config = dict(
    num_classes=2,
    arch='wide_resnet',
    norm='groupnorm',
    activation='relu',
    depths=[1, 1, 4, 1],
    widths=[96, 192, 384, 768],
    init='kaiming_normal',
    residual_init='zero_last',
    optimizer='muon',
    nesterov=True,
    orthogonalizer='polar_express',
    warmup_steps=560,
)
Rows from block 4 of a small segmentation model, named by matrix and row number. Rows with one number belong to one channel. Each number is 128 + 32 x the weight over its row's rms, rounded and kept within 0 to 255. All counts start at 0. Numbers have three digits each.
Before each channel's rows are labels from the 100 images, of 14976, where the channel reaches its highest value: "strongest on" is what is common among them. Only what is clearly more common there than usual is listed. The data: simulated telescope pictures of galaxies. In brackets: how many of the 100, against the usual share in percent.
# convs0: first 3x3 conv (model.blocks.4.convs.0.weight, 384x384x3x3, each kernel summed), inputs 78-116
# convs1: second 3x3 conv (model.blocks.4.convs.1.weight, 384x384x3x3, transposed, each kernel summed), outputs 78-116

strongest on: star cluster (86 vs 9.1); small (57 vs 23.9)
convs0.330:168127127150096155141133233095151119151126195126142137130136165098153102117110105194133160157174099075114168105155121
convs1.330:164101126172125118102142102082172161162128101094150170139155145157115115138146096150113105115100171102185136153141155

strongest on: star cluster (52 vs 9.1)
convs0.289:122139133184153180078129110147084153124122130098120154110123095194083124140113093211134076133107115113099083113179142
convs1.289:100070171154111116147152060088122196136150165141109095152094123158158159147099123157105179138193119040100114083172157

strongest on: edge-on disc (98 vs 9.3)
convs0.133:157117144074167110144088085186162084139060135163115196148141114145136135115111168131152157106135121088096179126112172
convs1.133:139151113149116138096178107164157143168095051192087116116089142080103112121153110105076098126181134137105131045160159

strongest on: lensed arc (40 vs 9)
convs0.265:139134060131117151102166066092169113086123141135137071085161129138105117111188093107167132136109081084106117097133160
convs1.265:170159166156134098145072126094143077102145134102163072140125067092112097121135155094120144167109140124166125129110135

strongest on: edge-on disc (30 vs 9.3)
convs0.251:117161166102132101158180150188124118151123091108135156122091119152182216195133103136125164149069070115128114114052075
convs1.251:157144153167119187113073084118146204192135109169093158092126098149130113118145142129112131151091072109069175170129190

strongest on: merging pair (29 vs 8.9)
convs0.216:081067120113092109080083139185141135095144115127087141136121164125179143095130100123121113129076142071095172095116164
convs1.216:116100112124146107205104109083079139134100071135107162161122145114139111146104144196117195148160164191165125148145121

strongest on: merging pair (31 vs 8.9)
convs0.196:133151075127106113158171185157118130124139105076115125183139149147103143123106081179141122168124098105173099152126133
convs1.196:147122207138140106164111164136112201103133190091099130089022100108126122170139147122184103137135163171192129137106107

strongest on: edge-on disc (39 vs 9.3); flattened elliptical (33 vs 9)
convs0.271:099147120030144102163105132140112162139146133148094123151135092131092079124141068080137107148106127162042120115140084
convs1.271:107101121131098120081136148132098122077088165196131162081095134140160178165085129135169120162132122073169109209123099

strongest on: lensed arc (31 vs 9); star cluster (28 vs 9.1)
convs0.96:070124047170119117125151157139111126107125113161129146174146076123098124136142127158136121136089111154139105107098146
convs1.96:094095117141114050122091169175108194099142122134168135110143131128134061117128187136103121182154099141114061093177144

strongest on: flattened elliptical (72 vs 9)
convs0.315:133132128179090159158054121091117138140124155134148087197101152106158141153131147152124130127117147124145156175129155
convs1.315:142124073112173141129228152111152140118078136141199076064157092116106146139155094153086153168168171115103136100168163

strongest on: edge-on disc (85 vs 9.3)
convs0.44:162134121153142156124018097113120159132165183125113128141122088134117120118118109137124123165096204092140168192059121
convs1.44:147084088115128118147083106079185132129166098128153108153151099112129143134114162120158149114132180103104074091103136

strongest on: tilted (39 vs 18.3); edge-on disc (38 vs 9.3); winding: anticlockwise outward (34 vs 13.4)
convs0.312:139178058164095149142069133158139175131110045092136172159183116138166133088095183128137168147129117125105183111175095
convs1.312:129088060111156058143099098123127148114127108137121131130121132123118106160116123134047168165132177100164139108140153

strongest on: round elliptical (77 vs 8.9)
convs0.54:136150123119124196108185215141100087100112193115090049131150140078152112123106138114163115154136115071080149159117126
convs1.54:137120140117102109126177177074112125114142123120074103101118046142095113124116169148146136141097113100115130129106152

strongest on: irregular (40 vs 9.4)
convs0.298:096119135171173151104121127108073085110110130151081144101116102133134133164179124132152126145095141097117106165083095
convs1.298:119200134138137095126068111189133089065099133124158132088140139128128098129122130116157121087130105117147177114130101

strongest on: irregular (29 vs 9.4); merging pair (26 vs 8.9)
convs0.327:078151087079106167154137128073125137143119089126105157124153136102156160092132028169086091193073084197056141107106126
convs1.327:159136119147123084132126081125134115109126133128146080136142152112121134115144138157114151127080168086121076147144094

strongest on: small (64 vs 23.9); edge-on disc (62 vs 9.3)
convs0.193:087154125133165148144119094161193138141116074146145135160152092152148076067116168138171151121118130099149103097148105
convs1.193:124126088159163132124166049080143186184089128114100131154174132152126109149149137142101146127118110124161135154095187

strongest on: small (63 vs 23.9); edge-on disc (39 vs 9.3); lensed arc (34 vs 9)
convs0.304:179204093097122133184117078107105161125117114152092181105151135154131082100097137143078147131140112161132150121182106
convs1.304:108174128134105094133112110167161165109155030119180078117100148106094076124140144156238144086076122086136108161086150

strongest on: round elliptical (44 vs 8.9); merging pair (37 vs 8.9)
convs0.234:135131146056143173124111075080100140112115083084129137090095040169132152150135115159120135155102106160093087111151083
convs1.234:166102078149115155117144112104178146144146139158149093101149193131160117110176093117139157166179121118088125142114120

strongest on: star cluster (99 vs 9.1)
convs0.266:177115027157155119142141099084089183149107149149167121152187131125138151152122091100172150135167139117080105187141111
convs1.266:132093138151172153142174140161175084127160166134108144174190138151156191131136095147096142119118153169150097059141172

strongest on: lensed arc (37 vs 9); star cluster (30 vs 9.1); edge-on disc (27 vs 9.3)
convs0.178:136094093116144110121171138158094130117132061070119081103124145090125160128137170157135147101146076073142155185121089
convs1.178:099159108145120142086117108131066161119109110151122169150119140128122196169166133138100126103149146112136132128123103

strongest on: irregular (83 vs 9.4)
convs0.68:163150133150136168150077140131145144157129122103123125156142086125139142125160173080125131086160177095144089167140117
convs1.68:150080112099137181143160103104144129138140137084118107082160124126161115171152119144061082134120111140061150197093139

strongest on: small (85 vs 23.9); round elliptical (52 vs 8.9)
convs0.91:192114136163132107158079070161096112139128149094137093173129141117136089133132062099101114157096091140087088167116150
convs1.91:115125118152153118164147131081120139170195160151146169149085109105135142167121091115150137119097103124117098093158152

strongest on: lensed arc (26 vs 9)
convs0.328:096154066128104168130142078225162152111131125181167139217116117081086112126096079103149104133172134059120114132150142
convs1.328:108141091124131149116110079138122122123112127135119148187100114181088227155117110135111142172125138117122129119150098

strongest on: tilted (51 vs 18.3); many-armed spiral (44 vs 8.8); lensed arc (29 vs 9)
convs0.52:135133122086166123093131082169133126180133106109140181148112122123137138144112126064106100110126075131137138104122144
convs1.52:225147161089126129070136088146107093143125162138153081145148122108107113136080085143157103155110133118140153137107127

strongest on: lensed arc (35 vs 9)
convs0.295:171129120101159149159118119170087115146138153146146103087124143128157119055175107108118168126088081115145097149095160
convs1.295:155101150136163121201132099140140112170175100128061190109188141105188137171117187105147071115127122132092143167095107

strongest on: flattened elliptical (77 vs 9)
convs0.224:163098135159127080122152114150135142159075121149110146133126156104153151056077150151088109112169118112132120055152122
convs1.224:102154103143083070103174087149079136160135172116111088114071140139140185155160145118129140100095151112131145175108078

strongest on: lensed arc (49 vs 9); edge-on disc (34 vs 9.3)
convs0.35:128129125089123059168062143118147126122109127119149121123126137119185142093101150143119124143137156131201091088083114
convs1.35:192161146192149141155075179078155140146085104107192089142114132160172127107157130117084120149149160093210089148115157

strongest on: star cluster (57 vs 9.1); flattened elliptical (29 vs 9)
convs0.1:093132131156186135153192147116130133141121153155114126162119129136122115141124138179112128196180093112154060158114133
convs1.1:138100169124100132151105120076121133096113149127151150150135115189087147102114098171143138097139156142131111103172068

strongest on: round elliptical (38 vs 8.9)
convs0.277:197142126161156080138069099144158108114120128102118136110093124099140125087092135091065146186138153099187097108104147
convs1.277:128121104168149162085129218142137172180153100109088144068141128171158201094174171133122132095038140093078178165105150

strongest on: irregular (26 vs 9.4)
convs0.173:159134151060094138112115117165145088040108153107159154116127106093079152195155140083107076152132172146157105127096139
convs1.173:110146104162115064104171185129190119129169092109181136025161071140142095114106071114136135116136218127122155086117082

strongest on: merging pair (36 vs 8.9)
convs0.119:128074159148098142136145091110107118136127127092197182113127130122124156066093115158128100183133177118128117152097099
convs1.119:082096161104114137089168151146132161076193154080088166117115111110092165137108149109126135160143139109131129183130150

strongest on: small (52 vs 23.9); lensed arc (46 vs 9); many-armed spiral (25 vs 8.8)
convs0.43:173153164138111116122129126171143107164124129157134097124156158162163140078101118098152141102133122122183082091106146
convs1.43:071130094151107186124150161154178108189095147111092176119085202127091130136164149147078135127137099121124133159107165

strongest on: small (66 vs 23.9); star cluster (61 vs 9.1)
convs0.0:157154128148108108127123133123154171123192095118152155209155150091141097065145139231098116164084118108154141123172103
convs1.0:119078178115093101153120159100074156135143104116179152137098109184171129144134085168129143071143091131096134162141175

strongest on: merging pair (58 vs 8.9)
convs0.194:098131115165123090132179134093113109075110187134148128067147110151122172167137164097136119132071109165083139141073073
convs1.194:199133103076116165103113122095123117087125076157111112086104110172108100102139084112165171124116089070158094134193099

strongest on: flattened elliptical (68 vs 9); round elliptical (30 vs 8.9)
convs0.212:122095140154197096136145070131165152130153138076179141176131081112163173154135107112102146132178009121118143100095122
convs1.212:089086145122127079158120104162097083162127143136089147029113131127138143116116188118113116134106148140115166168113102

strongest on: star cluster (60 vs 9.1); edge-on disc (32 vs 9.3)
convs0.316:157108171173162118053092098087130123058152153041113144129050132138172163073136112116149140103157126182095127160077054
convs1.316:042059126105126086116113083044166130138124168098083140138130073174126095103194140162093098116138132094176079156203167

strongest on: flattened elliptical (49 vs 9)
convs0.24:149145123222167052155133138156076117132120081098129150106111093064121130109140112160118055166151106167155157161128131
convs1.24:135107118129095126133099067125091144122083087079058135090144111092118119093108090136118120149142107140143141134108131

strongest on: small (54 vs 23.9); edge-on disc (33 vs 9.3); irregular (33 vs 9.4); kind: lensed arc (31 vs 9)
convs0.170:127124143125056171119113138096142059135069119109115058114080154124102098080099155096180114101172135112127135113136145
convs1.170:148140144087142127125161142165105094187143087097089044132128167149134135110113111128143077125122113151127122112173160

strongest on: lensed arc (61 vs 9)
convs0.296:124129038140103059112186149134138101144141103145112157098075148108197147159110126119108179110107112135127196158142170
convs1.296:111109158144075126096077173145177100153094134150149088114156129148147088072112186140054110115076160147178074102084123

strongest on: merging pair (49 vs 8.9)
convs0.276:145154129127116105115065104116079123162123134111127080120110082167180139100126128146115146156072146088176084102101073
convs1.276:113127117146144116143173177144121135105074089133108118143167071162091194163142102154114229152146112145081112170159127

strongest on: winding: clockwise outward (46 vs 13.6); tilted (45 vs 18.3); barred spiral (31 vs 9.1)
convs0.23:146122140131100135140175158172111127083088163104140148099153155204125137132165096144073151126105112075105098111063107
convs1.23:114143128109125141109150086126117181152152130115177113122103097119196129142069160135144212064135071150140178136172122

strongest on: star cluster (63 vs 9.1)
convs0.92:098139143104183101077118142152089097136103133077112133078134108133134121158151128131129138155138084198165136186128103
convs1.92:153110098159147149101129156103147115146133153117097214083148058155164110118171135108097085091162051153144121101147124

strongest on: flattened elliptical (36 vs 9); edge-on disc (33 vs 9.3); round elliptical (29 vs 8.9)
convs0.129:103129159147100114099099119139106164118083114143124121088166120175147175159140152139119062084134155093144160094099147
convs1.129:134154174071082071121126085097148192110144121163101134094131117191087114120157100137096165098155098195111135091170141

strongest on: merging pair (41 vs 8.9); flattened elliptical (31 vs 9)
convs0.383:124116144100092089110136115120162115136095138134087162105091102129140152124114145111142140105073125106160105104147084
convs1.383:084161176076177112146113140133083138154118101058167128123099113113131149104183125109078099104135125114141176125095131

strongest on: star cluster (25 vs 9.1)
convs0.6:139120141127131151163087143177142094126122159139150116130148099180126116116044092121170152158055146100084104166135134
convs1.6:161112112108120087091106144099126159148154146152162135134096122088093166122080135131101104192052137060137123085095168

strongest on: many-armed spiral (41 vs 8.8)
convs0.377:112106155106143175143075154144069106150147120123086074113175163121126189209070110124138179144126150182117166154083071
convs1.377:120168126123123095107102105172131150123105193095170155108122126101140100156129136092091159170134151117129125154118161

strongest on: merging pair (40 vs 8.9); round elliptical (30 vs 8.9)
convs0.241:075141142144120130174180123183137122138068132139071180134163145145109117074110164067120159223121065116078124090104204
convs1.241:183183151162153136105156129123155182105171191159124126145109066137132119068135163139131139102133168151134090162167115

strongest on: tilted (58 vs 18.3); ring galaxy (39 vs 9.4); winding: anticlockwise outward (31 vs 13.4)
convs0.346:134151147119160115088141119066205128122157158046081127121117105219107102124078140162156135145098094129079141091100125
convs1.346:133111130127063132092109111092150120069121096125146106166126108136166140069149086150103129139122079172068123179130126

strongest on: flattened elliptical (57 vs 9); round elliptical (27 vs 8.9)
convs0.301:120117133099173125124172132123178133098132118120130104095178121100117095120157108113092211111105109094100132125145121
convs1.301:115100120145141102161078119133120174113110076155121121137103081072148138120091125188113136160130160156155119132151113

strongest on: edge-on disc (54 vs 9.3)
convs0.97:139141192158140133148108149127131168203178073143104088134124065116119115121112143133183129170018140127142083136124136
convs1.97:066136143121041062127076151109166135133142076096167107133181120114113102100138096118179117194177042150143111176127116

strongest on: irregular (80 vs 9.4)
convs0.39:147179110095112140134117205126140147166164103206098119096113137142120111090106132115109152144121163065117134126161178
convs1.39:113082136126176107150164127132105134095144124166184047086087087127108129086095139131137173144087118081090115164144102

strongest on: irregular (41 vs 9.4); edge-on disc (39 vs 9.3)
convs0.77:190161142088164129093114081163126128168144138128113155140134104177121105165128150122137210137121184176082081164154107
convs1.77:104095180059129108107136074174114138153097104220170092138122180089183131141163097088159124112126153107187136125143107

strongest on: star cluster (48 vs 9.1); edge-on disc (41 vs 9.3)
convs0.182:112117140130143081079114092105134081098087096144110087170159055128188150149134127185168164108105093138155126116118098
convs1.182:067127049112101111106136153178143126119151147120168108169071121146121082109097073103104174110166156149118128170088161

strongest on: flattened elliptical (94 vs 9)
convs0.144:157123144145140152119162123119096148123145120125108092058145149091117095098097094114188125138169048103218105074105107
convs1.144:142186121166111119129199179164110119177129062131159112141166084074111144119143129152120083120081122133090163131150134

strongest on: small (56 vs 23.9); edge-on disc (46 vs 9.3); round elliptical (26 vs 8.9)
convs0.365:116111121142145124074071118169170117136153108105144060129156123161124135159115113111138159145102159152116065140073137
convs1.365:062092051077116153140154140094144122104089126112083082061118104169120153192117100064114115148081109155114138195109142

strongest on: flattened elliptical (40 vs 9); merging pair (33 vs 8.9)
convs0.280:078080119167158178132142101116139116120112111242158131141150149134187113103166131114146187138092099106164108173147129
convs1.280:160095114138123131098186128147140129134123119145204120171139120157162114132158158082119047100108143151081019179095130

strongest on: round elliptical (33 vs 8.9)
convs0.239:123146138157117152089136062119117127176159123139146097139133048181140199113153101094084159151099158133144122139125170
convs1.239:151154156135191083134121142077140144113096086138146136163136162066162136102110110089183114201051047113084085136128138

strongest on: round elliptical (79 vs 8.9)
convs0.371:149113112035151147116129177180198093178141160121080161142149137150144149148057077064166137110071097145185142105118159
convs1.371:099106094088138135150070105173124193128183110182107150080141124166123108088102114119102140117140117089121082080140116

strongest on: lensed arc (54 vs 9); edge-on disc (33 vs 9.3)
convs0.209:137137128127104114129108140071092178129157198108136174191134180130068149107098071117089138132147138106088079099157097
convs1.209:130117101171149141133102156129127115127141145064106128165205128135114134093098120115057078143116167088131142135121174

strongest on: edge-on disc (40 vs 9.3)
convs0.60:094116168121058141057097139107141156082107071119092156159074080126063086135123062103122131121100092139147127110045158
convs1.60:133121145116152117161114081160104189147165148136124168149130063167075139097131176105128080126070136143136188140129125

strongest on: edge-on disc (61 vs 9.3); round elliptical (33 vs 8.9)
convs0.38:138170159071132092095146071091167172140146082089128136145142163114132132144072151108189139111125145074177111089125180
convs1.38:117103074122139094156099133175147138116202123173164145103103118114160196131140164143154155132151154166129069149164159

strongest on: small (55 vs 23.9); edge-on disc (29 vs 9.3)
convs0.100:086203087145184169178116086135102079105143128139109093154156124116118119111174146180188197134130136165205154131151138
convs1.100:156077135108161101135060143107115114112177073143137127146110158148143174145219163166156118119111123111129060086147136

strongest on: round elliptical (28 vs 8.9); merging pair (27 vs 8.9)
convs0.205:185175148107059140153099070121145144107116121180173144090137114103122121123129101098160137126166129121085129113086151
convs1.205:143217088071083164073125158101127154125132146115099122119036165090111131106143122126052173125142156223145165108050116

strongest on: ring galaxy (26 vs 9.4)
convs0.318:130080199150144083173097156173190155088131144121135137138119149115087162126178137161162176125114130071101096134155145
convs1.318:117101133055140122162130093199155124092102133102141135127159144152121165114162120136110123109081145133111134155125077

strongest on: flattened elliptical (32 vs 9); edge-on disc (26 vs 9.3)
convs0.226:121121149096111132085146162091111121167126117113164100118130108172154163135170153116133091149103118089115160099131104
convs1.226:131186149132122123140134167049150068160078184087155097123112112095095128062137132175062142144170145140123096148152100

strongest on: merging pair (43 vs 8.9)
convs0.49:072111137148079096177097096173147124137175125149121137148161134132131135202093153143126144106104107129094146086104140
convs1.49:095110147139149212137154156138139122133148107154111144109101123127156181173104106106105142074209128163098182119102161

strongest on: edge-on disc (36 vs 9.3); lensed arc (30 vs 9)
convs0.32:132144104135090190177150164078067120146154171145096170141079129099154100157101220116135084102173138114102209139137111
convs1.32:142208235163147098132143155185143138123108139144141133168134082111089096157134188162145149207140121099124141132173135

strongest on: irregular (53 vs 9.4)
convs0.69:229111085100088107041102128037189162102126164154105114121108183152018106114134124133142157116128124097107102080090114
convs1.69:124193136173106164118147181080132155166101107126189131159100119192128145142105112101161132072177165041138146140116197

strongest on: star cluster (37 vs 9.1)
convs0.242:115130196148125093124159136078114200140101066132125102142118121201157120125140097065069143101046132044112124174148105
convs1.242:080121123089174101075088106114160082174146171133134079072116065030130156099102108103204116127101102161102170154097111

strongest on: ring galaxy (32 vs 9.4); edge-on disc (29 vs 9.3)
convs0.160:103126181157086078132103183093127112101194077088084122104178162109127073145138128117073134172099092109076066141117133
convs1.160:176079124149126163148133145150180131186159125119125074178116115166167157126127111126135092059131117115104160121092138

strongest on: edge-on disc (56 vs 9.3)
convs0.75:148106109109154059174171131188129203086122106109128095104097067085148132093141112085123093196083129150132107059132104
convs1.75:151144093151142093155129172087093097111132042128099138195165161137033112098082183159087104142107167096116095142122218

strongest on: flattened elliptical (40 vs 9); round elliptical (30 vs 8.9)
convs0.218:076158089161106057140149161128095112102099150106102132100148109144120097122101115154198139138170144074139144124139144
convs1.218:112168145153108072155147157133184057159114107095112163120108134190112084125121132103102152097140129122076115144141109

strongest on: round elliptical (39 vs 8.9); flattened elliptical (38 vs 9)
convs0.200:138114088142170045108114069119155131154150210149085106090160158119107165114081177173124139162102188133109157105175135
convs1.200:132093146097105123107176141100109134155128156122085136135092111086091106122102174144181114117142150159191144077143117

strongest on: flattened elliptical (37 vs 9); edge-on disc (29 vs 9.3)
convs0.85:138166123147173187116092144131141137139123135100180202084079137194121135174110151150117115127102159111122152202137137
convs1.85:123139163136151114112105129080152180055125122102159127095090093139209163160159140127098111124154138151089070141171102

strongest on: edge-on disc (51 vs 9.3); flattened elliptical (35 vs 9)
convs0.14:134153120149087080106115080072091125148127188094148072147163120117144150181132116129124098151123113113120108148105098
convs1.14:083127147128114094144126146142167094129171114084153128141136094168080095102144099114105103104107225159130145101085145

strongest on: star cluster (79 vs 9.1)
convs0.320:110067151113122146129115141153203177126144116085099113141103155145141128144076186164214072117147123123217126141194147
convs1.320:134137132068113042150176070058108094153143138189058131128160156148073192121110113107095129108123108172135129121120132

strongest on: merging pair (27 vs 8.9)
convs0.108:127091102122108156068067127098155163102092114081085131125099107113140113114107103165110092119078126146052116129190105
convs1.108:065173134096155141110104167105090143141128126104101112158090135115085189125184133117182133115158102151167120138113140

strongest on: edge-on disc (91 vs 9.3)
convs0.83:113142198054138144094160089142193099154150168110131119074095108086145117120142120159096152081097075166107142096115107
convs1.83:141147076083151109107127087161137150160182109175158109139106119118156113080141118114143142113081164110157194091105109

strongest on: star cluster (100 vs 9.1)
convs0.110:089157060106102090101138151093105084110141126137072079124184107119139125124156110138105072111135141117137110156205150
convs1.110:137128174164130127081078138183092154142167171075143093160155153119049090101127115177135101112135089150131156125209129

strongest on: flattened elliptical (40 vs 9); round elliptical (34 vs 8.9)
convs0.211:189089116112137102158123158126214100139069142095130135141162169144136141110156185098221197137151123198162152124144152
convs1.211:122142120123144154122135168192098132201081099079140172119180103088086160125114102115119119039122141177099110166109177

strongest on: flattened elliptical (75 vs 9)
convs0.73:118105134136095123154143128094104125126127107151126148149143125118137119120061132096105172152112085161143169087112163
convs1.73:127120190056108150105071130157150045107149056105110123100151116155136162147140142081135171156118191147076152161116096

strongest on: small (73 vs 23.9); edge-on disc (67 vs 9.3); round elliptical (28 vs 8.9)
convs0.362:090116118109133209157123134149190148177173083121145128143080142116086124113145149155151119159088141156111120128140099
convs1.362:091174159126162133136087138053162134108154149111168121136084123162140100111171148103121133093128071193147129164161152

strongest on: round elliptical (53 vs 8.9)
convs0.213:167142187098086080172127058144116137134077088159069139105121113153103114152180114136135109139111113134067111159122116
convs1.213:088102117168195121103089137122146125129150093133114090150098142148135142153107159140123122142180076127157117110170075

strongest on: edge-on disc (92 vs 9.3)
convs0.156:105117116155103126134115117094160179107126099084151177121168101191142180158111165152138085118166111074151152137117175
convs1.156:100183122189158160106137093137108131093128111142161141129127186131129091124179130173166124146131149116114200163111144

strongest on: irregular (27 vs 9.4)
convs0.155:150138154142169130138176139139129119083138080137069122161124115137091144142100136120130135109101148066058085166159126
convs1.155:055155150131113103150066140153153098080096147112116118061128160122155173111092123201200136125164130115097201124140173

strongest on: edge-on disc (97 vs 9.3)
convs0.288:090132118097109114074137145175091159130117129153098181153139170116136120150127122075170094183118152163127116119164138
convs1.288:108085140134157111139059101130139126159136167103129099111178166131124185082138195110118144114121095111115171065108141

strongest on: edge-on disc (94 vs 9.3)
convs0.191:154123115098140132113155125128130185168063122138082137148105113104089129104169123130153107103108120181125129121131131
convs1.191:145135127135140121103125151137116120088105087109141109125139105142090087045115149110167141106104119135107113069039152

strongest on: lensed arc (54 vs 9); small (51 vs 23.9)
convs0.149:119154146135086180155077147099152100192150136131114170101110136120102103140098144123171164117130138164082100078106075
convs1.149:041117132128160070153146146143151105068135121081150114131094175170138155102094169098083073088108138118110149083175150

strongest on: small (49 vs 23.9); round elliptical (35 vs 8.9)
convs0.337:140055117164059146143192148168056144138154122120130167171097158143091136120100150150150153144147104128116158174115150
convs1.337:184150059102092151081146167105080152096139106109120179124152106111116058150114149169124156112127113135101083108161139

strongest on: small (53 vs 23.9); edge-on disc (43 vs 9.3); flattened elliptical (39 vs 9)
convs0.299:105145102106166211199138137126096159113121178127076127087107104121149179160109132115180115122128146119124107153106151
convs1.299:131107156129176156096161085050166200190146088099086102099122099083113112110161126137112080152099136146145131187166141

strongest on: tilted (41 vs 18.3); winding: clockwise outward (40 vs 13.6)
convs0.165:116122103110084098125122125108090122109139103079117077070090119132123154141120135100085162141093139116126087103127104
convs1.165:120091116148091097135109102103118136178101107121094141158112134219155128117156165049124077121069138129105169168196134

strongest on: flattened elliptical (31 vs 9); edge-on disc (29 vs 9.3)
convs0.179:112112118163069065174138105114111094093109116105136115147130095095119111152097096075138168150161103170067082140104080
convs1.179:128104153092084154158177137141180115129113158112204072115137102083135119127148144122164139129096062136170119099093121

strongest on: round elliptical (73 vs 8.9)
convs0.207:115146155127200174096086095129154122112142105180126113087138111069151119164175123100106114130135125101146164119161133
convs1.207:124148101141062099140065078133152123113143170188075164154157081160156149174074082088139122139095098152185145143139172

strongest on: edge-on disc (79 vs 9.3)
convs0.29:190140129091103168147153122111138145156090118152114118151126105115170121130097081101129141101159138150204179132121151
convs1.29:061134150131132119114132145157137120096156167120100156128154186124168146144153108158123116084127144107166152129105181

strongest on: lensed arc (28 vs 9); star cluster (28 vs 9.1)
convs0.116:143127124187133167139152091154118198184141113157125107112141127113107165114121148123120111183116137109161150076152082
convs1.116:118149136148093106120169102118222151128133174124102163176125118158102110166132111128094137203148196156154207054110177

strongest on: small (61 vs 23.9); edge-on disc (49 vs 9.3); flattened elliptical (25 vs 9)
convs0.260:091103135093096172106140163103113116118137076144191108146178116108165089153123135086130072121098139177180110049151149
convs1.260:123134076137106137134176135139162165158145204086128134117146069147175159101160099183158135121130059158114142134247108

strongest on: irregular (30 vs 9.4)
convs0.322:156130140179121120174165097119084095170077143071115166119112095122120095150098115114141168103216178071118115145120159
convs1.322:141145115128126115143157140124089150145168106141126095090130170157127192107164174157104158126033123123113108106072150

strongest on: round elliptical (54 vs 8.9); flattened elliptical (38 vs 9)
convs0.223:157124193153112122127141043139081177107168100091108159117162109092072122085120077153145181137128075134145148185139161
convs1.223:111127107167092140119082152154066187117110101138165130130087122087119168159128137151157098169135161146203086125143123

strongest on: merging pair (57 vs 8.9); flattened elliptical (29 vs 9)
convs0.122:055132065176117153136165179089119168098100167136132085103187101112094088134069171142105098157139159100124120160128167
convs1.122:094104097059119098122106112124180173139126147181144188121128132184109120125113094168161131137075127169149095141170100

strongest on: many-armed spiral (73 vs 8.8); tilted (56 vs 18.3); winding: anticlockwise outward (43 vs 13.4); kind: star cluster (27 vs 9.1)
convs0.146:083160144145108156159140111122124127124121156096130121156168090108153126112108122083149091145089044099122140122053094
convs1.146:144079142161134151120099117171085119169123141109146126104153138101104124145118079198085130108114148075133117137101130

strongest on: lensed arc (49 vs 9)
convs0.185:144116082091130138118109124172167152089070111205143136080088119197055128139127153151155147170194156173151159110149140
convs1.185:073069108084140125106137119175126139137196199122100098157156099157122150088148099145145152123111080153069107115159053

strongest on: barred spiral (34 vs 9.1)
convs0.102:181097133144134167065148200095171154096113111124144124147162181094133122156127144115150135115163146122117161149076119
convs1.102:143091129119119064032195168128168143142133127127170159137102099132132151181111072071152171150081102138108107165129137

strongest on: round elliptical (59 vs 8.9); flattened elliptical (28 vs 9)
convs0.147:114157159110096154159067154076079058139093184084120198122117109137148134092157117154154137087118155115137128120173042
convs1.147:062113129126126152148121147113114123128115093096103142136084135136148120116112130135133093094097052115148176123118073

strongest on: lensed arc (46 vs 9); edge-on disc (33 vs 9.3)
convs0.236:106168092189108129089184079127099102179177088111117108123158135151171090107093194135128148180153106107119156179170145
convs1.236:142135166149074046169110160136175144084070131128111149185152092104174127114108161111107141054160108164100070120180136